A small contrastive audio-text model, trained from scratch.
Training: normuon at rate 0.019, 10700 steps, batches of 256.
Data: trained on single English command words and digits, spoken by a formant synthesiser in many voices, 35.1 epochs.
Rows from block 3 of the text encoder, named by matrix and row number. Rows with one number belong to one attention dimension. Each number is 128 + 32 x the weight over the matrix's rms, rounded and kept within 0 to 255. All counts start at 0. Numbers have three digits each.
# q: attention query, key and value (stacked) (text_encoder.blocks.3.attn.qkv.weight, 384x128, the q third), inputs 0-63
# k: attention query, key and value (stacked) (text_encoder.blocks.3.attn.qkv.weight, 384x128, the k third), inputs 0-63
q.9:089132118134151085086151170102111153161181118141113119114083111127129179125126137092152116143113135132092094140147096139131156106108164130106124126141146124147193137137147189080158131103204108
q.10:147135180153146164144146113122141145106121148117133094106144111135124136125082118158114100172141162136141172158127135121139125108128095115177126098096085098093126111143131102105131106116098170
q.11:150087138130191108149130143181118138102137095128148188126100109078119100147149051123151150054174072153164121069147140130120141144144138154105096153136148126155128117136130164170092053121133122
q.12:092099114090144094095135146208179172126084189110133097088117122154122154160063183132068124129172156110124127170162139097131110112126147155107172180153080102150090115116133112171166125082115113
q.13:047120073086132158084101130175164144146124130091091143122082172107128116149164216099085131134110127121123109132101149118075116136142163154118096130094120167170137139087168155122159168139146138
q.14:170110176143090176144156163158119151094093058110152162172102088116129085122182128136143071146146104173137118086134101088116131151121126168114139173113141157147122135067076130145130080139055133
q.15:123125155138122109052187096142151187116096151133143135107130163140107185133114096133134143086133111105090056141123123144137151161106130133078095118186100102132121101158107143098163120080157074
q.16:128121192135081074127085143104141087149102159153098106144065144035102117139150113101151106090106125130119038104107045135132101116168104143121141171157138088133118189133124162172068186163106134
q.17:198124132110116083130189060164137172109116093115127056162122125149115137086104086088098102118141138084150126149191179098170153200168149119113127141107094166109108175182107119166154088140118141
q.18:157099119146098151181187156165124069121187103170107147154115140081116149145162022149134134119116109159147091033178065186130091103122125156119121125114125136160137127127096124115073112136139149
q.19:125082109137124116140124097090122181114128128131083057141112204131051135143141142101084141128146123067087102158132170125089170126171139129119079135144149135133189135091124141167167139081130115
q.20:105109097098132125184155077146164151119168111120097100174146202109066174163121149135112176134157125077094073114088156149089125143113129095123052105143091114146121136117138095086184126038133132
q.21:134134139098138103089142110140104157061149146143127089105168115185116190155118095130047174194150114074125148135127162086141137099135118108141133103131124099130140144133167052115226130105125158
q.22:132129181126125091071100189131069106117117162143146133106098107079162119121114108133145086102145144167144113118165003139156126091128090146168186183143091140131102121173128102181114159172134148
q.23:103141072074152113061107169073123139145145132174097148106175138143164115114151154129130115166146123168130094132109067138108158159108143189102124091184099114115128153125122103075095185175150104
q.24:106131154143195088152146148115115085138108119108120110105139132136168085076120084153176138128130069181169125079147079083150156119121100145115150106140173072101131113127100107117157232154132096
q.25:105100107132110180125125159134155101187137109140130145167110141116117153120151159107167110089099138157119096086105139115093097141123160102103067101122119089164113180116146159075097186125160160
q.26:099144099103056146153081104099091072201158091141119097162122173101131085144179143120107134147116122163195090087134123140050100155110156181119135077155117158135123183117131152091060096161133178
q.27:101120120093137156115165081138125186119121071119148107155150184170134148106067179140124124138130170063146158208121131112107113154091156128158147113122106145119128135135124074127176110055116168
q.28:089147104089115146088148111115168190126109146111119165145126161100094102119106210105127099159126162130066074168070219143138088180124134133074076172130122141115124134097131130087116118105148101
q.29:149110096142119102154150126132113070123172135162121084073157133125121161183120092162151159115159146108133151054168078148111131070115095146145132089163149136163160070157166092135165122101094141
q.30:154129172102118094103113149151101138136113139156160162101086092142152132090141139111176072133139161166160116129126069114160123160118089138106128108137139059103125158179103135170107136165114153
q.31:158140137177150197124157139147155118104126127133144173061150095155143142164121118153129114123174086121120167091113160107097123086138099084121096120080138141153142084161172148110163138113193126
q.32:102136173139111092117111173109166092170118168103127193115141176144105092125129105174164169074136160158081040095120114147124099145142074125092134124164131044090123089151106135142091117218218099
q.33:085079170133193069135124048091152106139126146134197106090132210090108140128080176125125108097142215081154051104082179199051124158158092170150077069144131125109177070140107132146165170133167095
q.34:158106181126147162148148097201075142061120096132143117124090077144165129063132110083123161115121075100205169135173133106112191110134170115154102124077189140125145135137127097183144100108090123
q.35:100118156141117089147169123155093086165178126089140128131128127065094135106138068109141139048085104187151072051164111068165148123146102127160107166120101077091102161200102171163103131120160108
q.36:122163097143131138109137152096113117149141137131078123175151097126133106160150149179164157088119082145104128090118125132183087073080105109112128150133107117121143077144145147089051131142180162
q.37:131116148148186111113112090206110171085168140147166164105118169179118215136051143096089079127068137091133192151031181164078157145163076134230079060078190107118196121210160136187174143057125103
q.38:098086204106114148135171179154184126114140102157104159169094131126120140133094123132187123168108176120091160138164070102165101064100164186125218167085150153129070152146098101128085116134160141
q.39:102110099097163118096120118127147104146109127139115108129118139143110129138153174123108103131135183125127171155108172151135091185141133111132151137157117130156122134148117133111147117139138103
q.40:108150191127128142120192132169140147113130135082102073159098082075094149128082158112152155149111136132117160114178155083183141061112168072139162169102113156139141116161118131156131055106114143
q.41:140148127135083143120126141155112146129150102130088118153116080142127120135099131125118123150113098134161154154182135086165138112110160145134146123137185130143139145121102107156138082124082156
q.42:168136153129111113123147077175164110129140148120133132068186173174129096132094122142097099097133158115104091093099140106104139171164068145160085083147121127090142114236149096128141109175145086
q.43:123173046108153148110129128018093144116127114133117061132174090129134142145110169148075119154176120116107167166107192191162116164133156132068117107157099166163151145070126151063148145128084152
q.44:114107099129162118094131165066145148130131081124115163145098114096134132107216127123132168143151119176089137140109186129132086121131102064112108124138105073151135153027122187068119199145174148
q.45:157139097139157191145086167114103134145145103128113171118114124133149129130110141112160186137118094126144163165143110136117141095102119070135100125086170073123123136034142127135189099107122149
q.46:137163045113187083098048126082139172118112177157116108169111164098107156181113157194100107127162123102093124159074155216162072154140095108061131179166088128149180109038126131129157195115160130
q.47:119123190152104131131164108150175171112162111101145156150132111147130135109144120092126145120127158123130086136147153089129126143146120056161111118109109098124085097222107119118108114164145124
q.48:135172173066128129166113095115159177139069148128097079142178131123063088163170149136089146205159111169143130134109131106120094137095082169079150185155174134139112157142130083146129040101062071
q.49:119133123137185079132102111107080137106155147150176176137111102192147127134098068118172147145113074110167169140167137183118191088110193107093066126093149156141148103134110119113163114119133112
q.50:124156138170092152094099081113157202113116139055129056148144125144084170091150186088080108129103132142106185151063188173123151137132173050144117120088120155131122130136103154158149102124128151
q.51:163099156166103140162136121104127096087180086141136175137114107135183127105144072111159096099157083101149071062173101137135130065116144114147114115105186131130122126129107177113083151095117143
q.52:109113151159125077176061122077108128125117112112157111149147114099122113122138087098149106078148094138193110121120146158116155088149148115125136121154189148107109111140119168169142141129122109
q.53:120135095137111190189159157174106076139133131141153128131108139134143129066146104107108119123131127172163086119141080175133090143142089157147175128114129137131074096136091179123100132100075102
q.54:107123168111155146139151097195154157109115060097131136123134128160137130114129089158117138150163097108130108075146115147104110156099107157122120137115145096152120146115110052166101088121091136
q.55:174138151093106105128146131142178101084127134145087124160108101069171111141159145129179082101104108096123074057193092144125125100141130137118109159137133196121107161147139110145105143135082123
q.56:152171176156048085101139089063101139136094103120091113153139172168069108134133149125173078108084180118110058087128111118135104168170177158171144106173155169111107153206134152129125091144135137
q.57:167114132170100104162161121063170084087121055151115089061153091102136156150138071148116093092118028089149139080215148147078118031144183140093151112160198146116160092157087098105161157148175123
q.58:112085122145168090081172125151120106086139147128118151151120093159132161111103144126171115081094085061133200098148158142130171089152247069142070156094122213149151124129159091130141166107137139
q.59:161134115107149124082080123151141216144096165139113130129116114169111138163146144127143161177173150145099125201100089136148153118073091082113127125128103098124116120095174110140143096076110109
q.60:189144094120160085117121128063093110119167180155102096134135122083121174148092085121125120147137057111123133152167151184094193064138118086128059148141071186101127177116133096094176156130124161
q.61:096086170165133078111124110068136042136183189162125062139106174052144132139138171098077102049097140027114137112104162118114150110192221124156109091180084211139149126155126149143136157107140120
q.62:122119083160141140141161179136086065117129140178111183070148061114191105118135095173144142126165079165164106114131059141142099093103076170136185129150136132119136086154151159081081161139154118
q.63:097120143150133039141115101126105154176099186143129083173117168102089147141102149151133113095088115077108141161105149149122115211169164130148128151183058108087144213141122147158114126093143136
q.64:087141124139069138131142144168095122085144086104140190046116144110125084150168101168106038142156179179166126055064094147157091140133064186174135095133140142133140083138136086114105138229087167
q.65:084153111116129143117150123143142182108132072139125144071154170184060154133113081142094137132130156127106133105039136165120149161145101113116072097139147079119141097079156057104202183087129111
q.66:093127151154199099096154141084124187094135168173098147159105111126136158156146113115089131144197091110127046129129132107103135130127120150116157119151122093167132105098099112112153161121084061
q.67:126133159127154048098170128121131150068062120102117118087070102088176099125150121100057129152174121109143140128125156063151139203147138146100112119157111109189105201195128141088134128168112123
q.68:119159089047157103085113104211146131119077123099123118119101186129074135147125202109116144125098236153117212164117167087174081209103130114119065154067066111173098213116191134099176117100140158
q.69:113128148156081129126149121162195159115120069107128159102138143139146122095145120138140076117128129099123033103124099171137161124072108160107126105143182129113090109129099127141118124148127087
q.70:143104124058119094133047123134097115149118147119174156132134132126132089178104151122139104136123192195183173195134142067137094211132128139147104122151115126107115166144148127158110080140110151
q.71:128121145115109103166162066159173119104063048082156095088158143134129124066085164127151141095081144137122091091113069131226131174103098120102116117163118088120109134156133124155138067098086092
q.72:129153150140101174152156155072142054147144109130121142101158086106179142130140131133100101144118111144106178089089119138136165085168145119165113067129097123172097161155141163082109144140136159
q.73:123066134186186067118140138117119131104120165131102130114100153111125088139158019085147136095121075110133083132164107114141114149166096192128129127146140117070171126122129138146138148144144096
q.74:117130137119164159145122088173148216087140096112159148123088159146079121119151138142112136143130104079128142146111187181115131109133156066093142218065176122104139055075118094181185122138138087
q.75:077137088118130123096126114160130147137100102104131148116101152147116161138173146106106164114128175161144164116102187102119106179093147113139066052119118098147150173097156113096201119091103116
q.76:086152094105139170202111125123101121126178136111154118155137177126113190129159125141094146175136144147150156163073130157132112088071106117129109147089106139146115148056127157105179175135051117
q.77:090116168144131154170113107086129123104137183144134145132176131135138140174113115145086117155156052088120116101115148150078150145172102159173102107161167100125078103085116089185146089114103105
q.78:124121090143106196136107175169087074181192098139116120095138147123145168108146117137074146153134085159191170088079160179064152092092106113156050090112128136137137146114148070105164138101134155
q.79:119126088115162136094130185095119089208132222156090084207147096134125173132147156104139215116098121136142111137164124107130119080141155105105112138082131116145137122133119174097109152041141089
q.80:141154111117144156148141145134104091146100164105129117131118176146136127126119163159126125130175142142094115113120096112089100137124095131138148154114092132106089134077152140089126159128094142
q.81:127167165101096085143147112140090123128163165127098022087099132121098161128111104129070090127119156138145120183138106123109106133192144182198157148153069143121103200221126123115115141133155182
q.82:197147146121144094090091132136145131139106088157152178148151114132127103123158137124180170087148109129117133115151142069165134127092113073084117187110139075118097167087166072148163123158157091
q.83:147086114111129140066110175130084140131106161141094101177102188137130129144143173091139119125148181118113060165129066124135122177134122123116088186157025091134144133069105110114189193104073105
q.84:106106086160146110109152164124148125118090119133097147119176125171168106164150069154117146156126115128119097091105049184126120161136119224043173128135146109152128113169149151057064107099100086
q.85:154120155123122110092086084143121182134126142099163120164097156115119120113140155071094111135152138133163145150135179118128128165141147059147079092123079115120139156133113144172153134093147167
q.86:150144103109142103111165161146141088123150147138083113094119155125109159146103118131120098152167140155094135128166107122118136119155179140130096129143130132120162184105132095091155156202165160
q.87:131152137167087210170131140119128153154132196043122165196183073141142132127146087133145173104073069147128092115098121167140095105089047155137154117151142119088081110195145163146002118035034105
q.88:118150116149118080138090091132091101114149182154172112083118112167113181150100121107126116096144116116186144110100137190100167137184190080136072154132132146152131082157130130160183146134166086
q.89:140130155127145061090086070163059181155138136089187138136149162145131101095147134130168168117182092156163074122118131108138081206106102116078126149154091122114093172148151185133106131079101088
q.90:115111121112171090072115114159069155107148199156172133107135120144122177129092109122114157125149119101157114147142116134127201173122178072112048175166099118136121124158135098147212170142153058
q.91:147148129164143123145153109092160140107107067126101110081182090148154109129125124173131129169145117131109158095130132113145097149108092148088200122136178120123113104143164101111067115118120135
q.92:173125144131086071112090148137118148165152124125132176162089170099099088151167117106153182139118155147141052124108149086129112177101092088115114127139123085125119161122127169172125061124124112
q.93:156133100088093166140080172164099070136154136105130133118108084144121116165132109118124135158119170166144175107091154143077136120155140133146082064102126164146120117160174125115129061153136197
q.94:052099145113158109142106103091093070113120112170175108096137163099140128131155144126064168149167128118180120120118159085093110124134131189163114070171135131155199148137140145094165130112139091
q.95:110136139151117174173133103083128094124128104082129086084169098123175108080119117152152084135079126135132168139141113167119137121138113167148143122090157165108112100193129147111092109180116150
q.96:128119127175113136124119107092136104137191138104108130129144181088115122095180098160144080100129103119134055113114103177060137171170118093104068154121058175115148139101137158147122095170132131
q.97:156132134121129110090131162120135134139090138099076072151141090161106116156141126107120184149130122125156196160150121075155110142085103156155169096171181115096109130127107085146129168145094123
q.98:121109116124094225075121106159158143132137064119146149105134133171143091134140174160092054169210197119132128152118120124106098221130147164083126132110081161156105098119139118122104105143133135
q.99:098174088145100126072116121098120173139169117086085097175149122155147126158147179097145068168113097116161121164129124145158099125098180124094121145118181159125184122133119123139108165128175138
q.100:101134135068142097119105101162150155158115108089143110137087083136115128076115151100116135138070121152153169133130161123188147139120171074106123195118116126112121186107148128170154149160116153
q.101:110132101129104182129117135133137123136139135119118158160133081168159130155120155128162154164115132091115116167152144118121090146103139121114146110066196145129151107136132156117103122106128137
q.102:118090127089195111139132149129135116123141118179143168229115144129132171137126127140211123125088116140145136110138061115118142126110119108100158168123130127078143086107136125136137142073098061
q.103:097131095085100136146088085171167143132150151076144149149115140130070155171120156098121157163108188133116119151054170131141118103098078075122073150087176149119131078121148112158118153122106135
q.104:097157104120158130132188151111129155107126140148156154109089109150170118060129135129132135123070080126074131128168168114121141131159227100127097159115129135163138187130096184102147145096138074
q.105:176141147100073119122073109161113116186094104128162129142120152186142136120130160136151141142178190150091106156127110109121109115138161150098158114134102120128129175116162093057136159128149160
k.9:113138128107122136171136140154159142100147087086112123105116061133170151157106136123085085132110074149159159089085175124154127118087150099113102154119141142110100123197118098151152093163038119
k.10:163157085134177126164062117084065113170165183173117047114167205140121112104158082129146147114177121151182156149086128146159100101125141148155165112156119152129164139159100120164065143082134117
k.11:090126135099105136076125159100158139139100137127070088136177146124078142133111159087096158101096158147088136161149091133139205140150146088113115077122139090126146131112141140090171151187181112
k.12:098080158094195089189095083097077117090195148142134105148151180093083126131151098126111156161118131110190148110130138171118141090127141158151104097148139159100197119139130093145095158087139127
k.13:147129186149107059120171092120140140104168104103145127108060094129138155172039129109112111153095112089116075114172130151109174085127168140070078188107177128136122133149140141129145148125107103
k.14:099167101131144037110115117106147089101130114084117142131179192134150086110119104133128158158086179157118065112120089154149184159128105079118116085094106092050111166140143156083141225172169121
k.15:115131100095134178213113143136151112093173112130097125098165087092162152095104138136080102173160097139107222124114207160113123111163206087162167104117142134138155127161138132127147109112137153
k.16:166144078117152184132125123133131110115107060077131118045182101206213093092098141182129151168209140097162235140137156115096131149099086109132153072110156151111169067103090083118164106140127131
k.17:072103148155129165113102179110138112138119169172163197105111144112117099153182140162152112109078118182086111093034099154154177133112091174142087155109109109131158093139103066017128125122144087
k.18:116175074117141109094098123100198166127055144080153089120170174141117099127144183140123157101121167103148106165135179146104131144124083108139111112141093163083124055135101116141164093161113071
k.19:143159052091137184125127077145171075115142143135149234116163076145193154093131133172151083167106122149135182122108096162155085129057128064088108086095137141121117111145158148063070117158108184
k.20:120148080151129202066129121091111128108107151090130144124156092134175079100127123157088074153146159147141163114122084128179105106122128161080161125073163200114133143153157150115051057165181170
k.21:130121099114093141131065160081104108163104157147176187178091154120125104105136163129187069050074165180114128173076071110140093173142139151167157155112133087146140127120118162139101117145112110
k.22:159113147187139133164089149118157133154059121042123096143161109125153088129127165105146115122140107129129188120122192089088122119114104131129122102185138092100153089067106114152138121139083150
k.23:147081186167133133193128121144123115094133096109171117168112092156110161131115150130137116124122142090115159105111172077134128140182161077196158114097173126130145125092163147213155084112129129
k.24:114067185121073131074081123101154172096124111101166149116095106155192138135119144107107099103151149120116132208101179123157102190145150124146092062129064111140138140152150121168130063126078174
k.25:146123112148136098105166100122078162057150094110073087066150136173156151131097085143085159160180147085156154148145140146138183128121129139143197096146133168094138081166108081182157076134077085
k.26:185116145145190106121190125162189187111120123094120104079152092157134158117113136170144157148107168044087150094137160170160122135136116046140144187121150121126178113080175126136141183065167109
k.27:104142113153111116173109138102131107138171159161116142104117108105114120153169121141112119153143080164090132027104145127146115095100133125133144127153168077158147139101170133093067142125175149
k.28:168149097155063145177170114175115072108177101131116099159182145124123160159114094177142164165149129091162112110139074127064194097169174112149151107112190169159120118171160154111123118126156135
k.29:119146116157170154095056112115121144093086183053145144180097144140139099089139148090114112097103109122166150153136123096191068141115135127069133197120076145096068150093130156201128102154131148
k.30:103124127184131132092129150111107130091116126069108132124128102151133105166138112135093135141124100148063163112110177055147139139156131122166058115134111125116156120108110078127155154132074081
k.31:141128108111131091091150140122103165110118169129102148168097140073128116126133084068115118117093129162147123173190083107152152150133157163076147185161118153150076175124114178173078096170074112
k.32:084142099104100192108177132126114114085174117109146085087122062156186180137104162137064093154150075163222123167141115158092181101118124163143195111189086138124108122097089110102170144137130188
k.33:179109096167072152133149154190116090101152130128117147118107066144183163107113060140049161139122104186090113092112117071155150126198103080142172111105105099124122132146173159078102119166151145
k.34:127103156080157070136101091129131099175096132159117176107135134098079098105130086097165137077146201137101114120183127080151062087144142137121084186143088147148093166124140103152151213142175124
k.35:145109141148133163111114127159145127129129116142172169096095086207139111152143144102128094132156132096138152120116134113051166114147139131134145090154132160134116031124124073127183085183135130
k.36:062146142124083164162098151188188126133138108140134120101089169133147097141137165128112098148156119110157119128112150159067125127100170168125168095163175113127113157123073104189119098151119147
k.37:143142173144090141148143126099105086140164155103095145156121137030081084174133088131091157121140151142040033127119113000154121127188111086123076137106054127147098096137139157098087110141101119
k.38:120145044142138110084091103141057087184116128146141155082138117129174110090148149148088210072147055157198085146153140125061203142091097115117067108214143079146141135113155095135174149148110067
k.39:199152113149068124171109103120086126103142135149130100134178103106137132129135077132121110113154100145107108115110114133156183094158131117116115142118134149104177139119161135104131127106074143
k.40:114151104134117130110078098174067117186104134179124173092114127108142069094154162136121169080156098143142133120055139135068129153128127160131096119149196089143164152124159055133124135094158095
k.41:095122077095149153132087099130122118143088126108147146146154149166111105110152140116145132130119134102123138157113084151115120148146136092096098171129119147105121126111143090162165148114083088
k.42:114124150136173095208140177083123085130162136148176132169070133069121170159134127135140125132086093163156124083118122095130132115156112102132183135106108087134117102084089172102148088112130124
k.43:157143085112075131127118148174200160126101134112132118171109159143095158153141153118159105124074179099094129143109108173165073148127122121152163094097149137096161133115166135144091086081086141
k.44:117151108117060143116144113143131124088152165085147089120211120192207143166074137145132105124165161107135093174150089154130124150134119184116164108162116187102099147153139123132128148146109125
k.45:052152183084125102096171097132160166117097138077145139131152130128101133122102126100150117118154178101104070168167109131147097121088170196106133127139101171114070149180123131155117180132145115
k.46:126137111112033159145156187123153087112145129138075098134159114090151140126111188100123108153125157109164146100094155132131103118127148148155151053096203128113136114178123171130054080113053158
k.47:129137110134198134159139137109091115155145145184161139112108124164141142128131099162157171123128030145131129105141087113077125080147101125181141191192101123131126098103118121077156114129180123
k.48:111097160158097114095173222163137106117158127048105194133090116117156180083097098155172160115100206134118122151128038109160168105106158093173136152075090089115087172087153119137146188142081170
k.49:112143091123124154115114079160135097170104165125078097108139158062119139111091141113075135049136146131106103155113106079126096127128080135140138084154108148140145159143129128152150196137188127
k.50:116083056104163082121130169131111088120157127190121167164104134125161095143107125169221146141164123125103090084132064088144141124156099178130127149133150119135153118095123083077098188101147131
k.51:110153094079117125124112113171127129162087097165152083090167153108071133142112182101110150128124166171146182140127175123091136148109122163157160086130105153130145135181071086099143142141175124
k.52:162146082078139098067188140170184089134084153158100125138114105105145168129095181121140140138136135135095149100158102141122095144136117110130158110130072111156120179149120131050085152139168178
k.53:140133142140130065108134101094130164135102138143141103089114138138092118168106117119174126111183146071176144110149172115121164163147138114174103096146119094118143165101173089130193097132186153
k.54:100114136150140103086058144069096133142103155125111144107173154123123116128116114101089129131084136142116164193094092093148164075146140103110158072109114138129173135118134111102138175134169131
k.55:149113132136141101124178147123082099137084151112138123117100091130128125149127133111075127159162173131190193091109168111125118182088125100153151100158131119131157139157096141173129123132091108
k.56:122062095109167180141126176173153095112163136157158185144111107086192143126115221158105110161184090182171179137118173104126135149110069110167142186094144109151121077116131143138094161156155095
k.57:146129100086143106108124146138152130137088182106139171130140109126151123132117159110112188158140196139143129148096144117143067140081089102142130138103108126163115123119167188132080122088124107
k.58:167166113122103110131111108125090057188135132146123105120126151090171139102147109107045142140114108154171066120127148174098098132127067153112141071125155146133140137191121156142122167138135127
k.59:060122137110134129187177162081113080127142135065096116128138139095110125109090090138112071128051117186104101108156116108130149115129155191137150174136141127080129154113060103135097158160075158
k.60:083141113178143155167193120183167124094092135128140172104094144136103125102104151142158164089127185123126152108089107093152056128140116119124171137077161120158074053180138138179135120112123094
k.61:212189062110159135118168082160107107163124115086159141141137057172182133115141195172098108188107104165115141033130174225154091118068101070043165137112165126142144124173128166066078138115126114
k.62:129160169117113114160124082123187174188132127103148108151117137122042156135182133106118127093104163116140129140189231111119101161098170103163094120165106097126077179089134170201129097113111159
k.63:119126094147145227042123128127068109086180140130111160128133122143148080126135198152122090144141131161155157085107129159111157103133109116076107112087200169190185096145155119098103144206184136
k.64:158104133113149147189129090114168126151117159125128080247101112154085170158138083105159192131110091100131149180152081119115112138152139063109121186146084105126110113114111156150096162097043147
k.65:101103143130147149136143130114122072143111177126134115185125075113142120102119121108118134117113093145171116141134148143157091060133107117171173093117131154152121121191136200162057112174145168
k.66:173146075101111153120114089126171113168109102109159091111153153136103108075093155165161131085104135133166226140122173152101117156105091086178125115126112121098156141137173112125117100127211205
k.67:140075107124117209122126108130122101200162093155147120150129181104135157082115187160176104123073149144126175171113120154107113129113099139163133135104106132092158129077129084130116165094153160
k.68:083110141167106155114100147131052101128191147176153126173086095135209169142119146133107141156112090136138073147036088155094153051168148113153155111141152137173176098131145150145110164085108117
k.69:193119157121090135176121147094131100138144136132137126119177124161109113112094094142113119152169122156135198154165108129088101160167121131142198139151114109063112093131114127141084133176126163
k.70:128114152160094134098145143143129121100154177113110104140095131144137165159146151131123119099123098091104114049116099175137143110122139107107122161120095113165105083085129100113171138142118136
k.71:111099153113086117133126189101119143155129148159166199073115097165138107125110056092105054158111138161134098173152163125083161133189162197143139105130150137088135142162084157101080143193158147
k.72:126144097119163108119141084173133161116108116113145094145085162139098138124121145126108203151105137144132110148159114072123106171112142123118096162109146130075180130087119101156176103125088112
k.73:071116167132133153092140148086182129099097130107118141102134092099161099128164136128067067153136076122118142127166175090140141168138166142087098086118085084148089116154115156134092077176131142
k.74:134170110150067150124130188112088062223129185122080132156173140108128124118077119137168190106153132166115093138132081165132105059113106164157190075154127132134101147149149180041082175100152146
k.75:123111181128146152126114166097111128115146186150161080159130110126179142106065129153086115147105098116076103146089111138138149073176101144164183160107112126146116109150136164159102148153146133
k.76:123136089114100092050179119176140117172122080174110086168103149146092117143083186171182162098096145113120122086116084113093122077143133086176192159168129149179161130134195127118137161088157169
k.77:170127097118136054102107151162159118151058167101107130151103113109094134097110140110163167066129165150134150109165135130134091136128112067127120124110101093096140184115169124118147122131188161
k.78:141134156153154097141126097126118153100063184160163128206102104132074138118081151127155194100093184111089108178084125102169103120186107090183169155109118129140097120133174140157145139108085096
k.79:104155166133123111128133072139118152066141031119155130059103158137154109113113136144080123150105136110156154161048204120126181143136137109165105102108151166158123145194136133149152097129170152
k.80:082098189173114136165170086134164179057142115111088103141134086106126133165135115140105107122121095106147134123152145152122161117129149143126136117131158109132143128169097122123080087086086122
k.81:175078094186173124114123068073126101078145091128169176148109138156162130133178172148175173118145114124119151011143150171133142122127120051090105127145193118159191032053157134107100132128136136
k.82:108135156113110175109094177128076097156157165105172086088121143125132137138089111115079106155127162143162169189146111136142140093116129186144140163129105149147144147143129141113145127151100126
k.83:071183151150098135207115113155158120072156120088110143061161063151178146132089099154078102185114108161103206130094198153149117106133152129184137108113176127058135156204167116116070061107107144
k.84:124107156141088137162122143098160122179109090088125152175093117099083113105150169091176127147105162169144133156135181042130108155122124092206104118106142111078091155120087129188150140183151134
k.85:094137156066172126120117156164089107121142141158123126071170116085122143139075092167123091148153109149079150053083114113130148084147133163149123197120135107126130136136196109126143144098159137
k.86:145110151180121144148128113127101119104112097106150113185122154140145114127126100144145179137101120077109124125093109112177153153150097085120146143115165159140147100152123144177117110127065078
k.87:083085084119127126141120156079164129112064079117092136106140198118124129117122170096157101121116102173148161127155129128113063093112132173121172132172116093127111116039129159023172180177143141
k.88:159131108101133132156149092124123108166138137145161120133112153065125131110105132091129136134128163167094097153169120110114118130095141074126165101147129141115142138134148191138117109168186188
k.89:133088170112122163133114127096153119120144093134116089097138114099098158138072127131108076145100173178130225118118158101100162070150133167188137125115127109124172108146121109119138204152184199
k.90:190153126139091121162083104073119068166129063140171123120096157113113141115099146089133090171100174179099157163134130119125087104119156074162197054103145165085167129143157162116094104206188193
k.91:110105162104125170104109166117095148175133119122150128166107130128090126127144114087126139100149151166159075122128097107140141139119136136165110150153099125193121119098109151143175142145120133
k.92:106154082101171164112109127137135117098119167101124122069159128111152117104085149193113094133107134101120218166143145169122129084118110151131089137103155193107123129123102067098141164146169114
k.93:127113124183172099117148080103144163100110117167124098159111195111144132124140138118139165098116062080092069125212098138157128109109128101082127179132168136149118126081110143192122159107151071
k.94:189147119125111141055159092153153164153150128115111106167106066179147163088093149114176074122088185130119137159093101181182150153108135077132126130120064120148109128122113126140103161105153166
k.95:119118137142160136166163147117132147129121176106121131187120150135095144195148136081133177104166160161089054120132149098122133153144166129095138156164080111112119090110161130127147103124110127
k.96:129160123157157076138126125092116142132101120148106037132110150180076177167142128077153148113094136119134173139115127103128124097125203151165152124148222163167159103137120093115155140089151114
k.97:108089111115189149147148148167163108146180111104154219097149121075168111126088133135153056106158156140110135063164125110141102148131120120055105130104054081118056171115139145128113146165159158
k.98:159156131184170064172163150038130119141133149078090061157132129157107123185149069135196175152112094102106172089112113132156138046104146063131149094168135108116100085105077094117101164137122178
k.99:125106127164180156144170088141163081178181126124130135138104178084110143128150092124143129085140115122167131088205083123111118123148101152125125107135139118170108134119093103157092096163181144
k.100:140103147149114125168138133146109074175111128137107101128112162144181121133069075130136059108119146082134115130096058068110085145173119176176173073136150147140187137201136159101144147146065103
k.101:142135154135147059177165097130127163130177113158125116117135140077170118127132103160143121072133048074144090099189127161086115104100089153129146164169145076142039170142104135141058178118155116
k.102:107119154136100145140109105124127125081136128109094068066109171196107089118192145095060070135140150104150100139153154184092177155163138117141072103139191150173144141171077163162132070153076093
k.103:079155144142146143159195171179108129103160148149086104089128083121144124125074063173095077096130081139128138128167118055071143150172137155158159131123099112129113194172097169098115151069122163
k.104:124144151104075151156092078182155098140145072119143097149151177122143140109105136159105109116127154072176091109091096186083095126126074135137145112113158121106155104125126135127128097117072103
k.105:102133103114145116164114100124052119090149149062156080118120094076210122112100107171093159136121062126169186153118180128141138115121100146134161153157110174111109102134134126129118155102098171